config = dict(
    arch='vit',
    qk_norm=False,
    positions='conv',
    l1_shrink=0.01,
    batch_size=64,
    warmup_steps=3640,
)
Rows from block 2 of a small image embedding model, named by matrix and row number. Rows with one number belong to one neuron. Each number is 128 + 24 x the weight over its row's rms, rounded and kept within 0 to 255. All counts start at 0. Numbers have three digits each.
After each neuron's rows are labels from the 100 images, of 14976, where the neuron reaches its highest value: "top examples" is what is common among them; "patch colour" is the nearest of a few named colours to the mean colour under the peak. Only what is clearly more common there than usual is listed. The data: rendered rooms with furniture. In brackets: how many of the 100.
# fc1: MLP up (model.blocks.2.mlp.fc1.weight, 1152x192), inputs 144-191
# fc2: MLP down (model.blocks.2.mlp.fc2.weight, 192x1152, transposed), outputs 144-191

fc1.472:129130115150124132093140139124129131126177125130136130192130128114139127116137127124170127125127139126135147130145128129254237130127130127121167
fc2.472:132128141129113117130131124125118051111107127132131107063110129130128133129138133133104130139152129127131115132124131135000122108127118136122132
top examples: floor: crosshatched (27)
patch colour: pink (27)

fc1.55:128122152126121121151130135124127125128096129115134082190128117141113126160121134130127076130130123116117147128116130124073113129123115138167138
fc2.55:136128125123132128117129133114126101127155131113126127129130133128130128119128120138128130134131119133128128130131110125170169127134125127127126
top examples: floor: plain (29)
patch colour: pink (29)

fc1.112:133132136129121126150116143129127125086088154136139129196130131125125124093135122127135132126125095108119162135142156119182140135131126128130170
fc2.112:139124108142139121074129119128126087135165124129125105046159121125155146131139153126125157133131167106128120128124103145087128128137130086115116
top examples: black walls (26)
patch colour: grey (65)

fc1.574:127128096163152123169134131124129110103057121121132104241121140123126139135120139123122124127125135116137132129127129133061134131121126126124124
fc2.574:128127141120124122022121145121122150133139141131126128059139138118126132125129131135112109128165105131132132132128126113143143125122087116115217
top examples: floor: wood (37)
patch colour: grey (63)

fc1.141:120139137130122123171116128129128125175124126148135145255137130120117125117134123128036145126123088130117157121132163120134127137129126120130149
fc2.141:146128134116120126140125119130138136127128131133124127000130126142177137128132145110110153146147164125116123147123076132131123129116128105111129
top examples: black walls (32)
patch colour: grey (61); pink (29)

fc1.662:133124129135135128126131126125130141129209129129121111133125140128127141124135132144118153128132133132120108133122126124040038134142127126101128
fc2.662:128130118123136127130132122127136160140079138146126127115138129099149125124127128094126116123136125129132111133134130113206179129124127127150141
top examples: floor: diamond (29)
patch colour: black (63)

fc1.440:155123138043116134135118128128126135103122131125128139086134122160130111105129122130126134136113117180140123132142130123011000139121123127131151
fc2.440:120105107129123126134133128139125124186125126130126128100133131121129128121121128117126138111133146127084135121126124132223224153123151126137081
top examples: floor: diamond (37)
patch colour: black (40)

fc1.487:132136140121120122129129119131128127130130131120128119134132134128123138126136134128098138128138111130118124124137131139026052138137125107133182
fc2.487:123124126119130130117134124121129134147150135133117127092154127122151129142136129123117138168132127146132116145126110126134140120129121125112136
top examples: floor: wood (37); barrel (35); largest object: barrel (28)
patch colour: black (44)

fc1.171:137126097109140132117104139128127127105072127128124138152130137119131136123109122142030127132116110130126129121128139126000093119120124128126145
fc2.171:121116103138129125093128122134129175215119118104132144104125116131119121120130117105212138082104134135127133123128125128234156138139120127120092
top examples: floor: brick (41)
patch colour: black (42)

fc1.678:132132151123126137147107126134124136109114134130133134243144120128126142127120126126124110122123111127107167121131168127138155133142138130135174
fc2.678:135127126130127119089127119126133109158139125120129113056114124131137130131133134130134163131122152124137128136114093125018087132131123118110128
top examples: floor: furry (37)
patch colour: grey (60)

fc1.266:132130131128108131143129137130126134129102138122140110166138114132118130114129126126118109125107105115128184125129148127129132127149127126155168
fc2.266:129124131129119132134133135126131098128135119130118135126131123147135133118129132133128139136129143122130145135119101143134127129131116121096120
top examples: floor: marbled (27)
patch colour: pink (39)

fc1.268:121125117139122115119145137125129121119141132124124138130124129134127126159128127127137141127144158133135129135144126133156133122116131119111123
fc2.268:130140132133129126124128128124113110079129139126129124134125128122122130129136114131129127148138107129147128128133158132118129125138109134133120
top examples: floor: crosshatched (32)
patch colour: pink (28)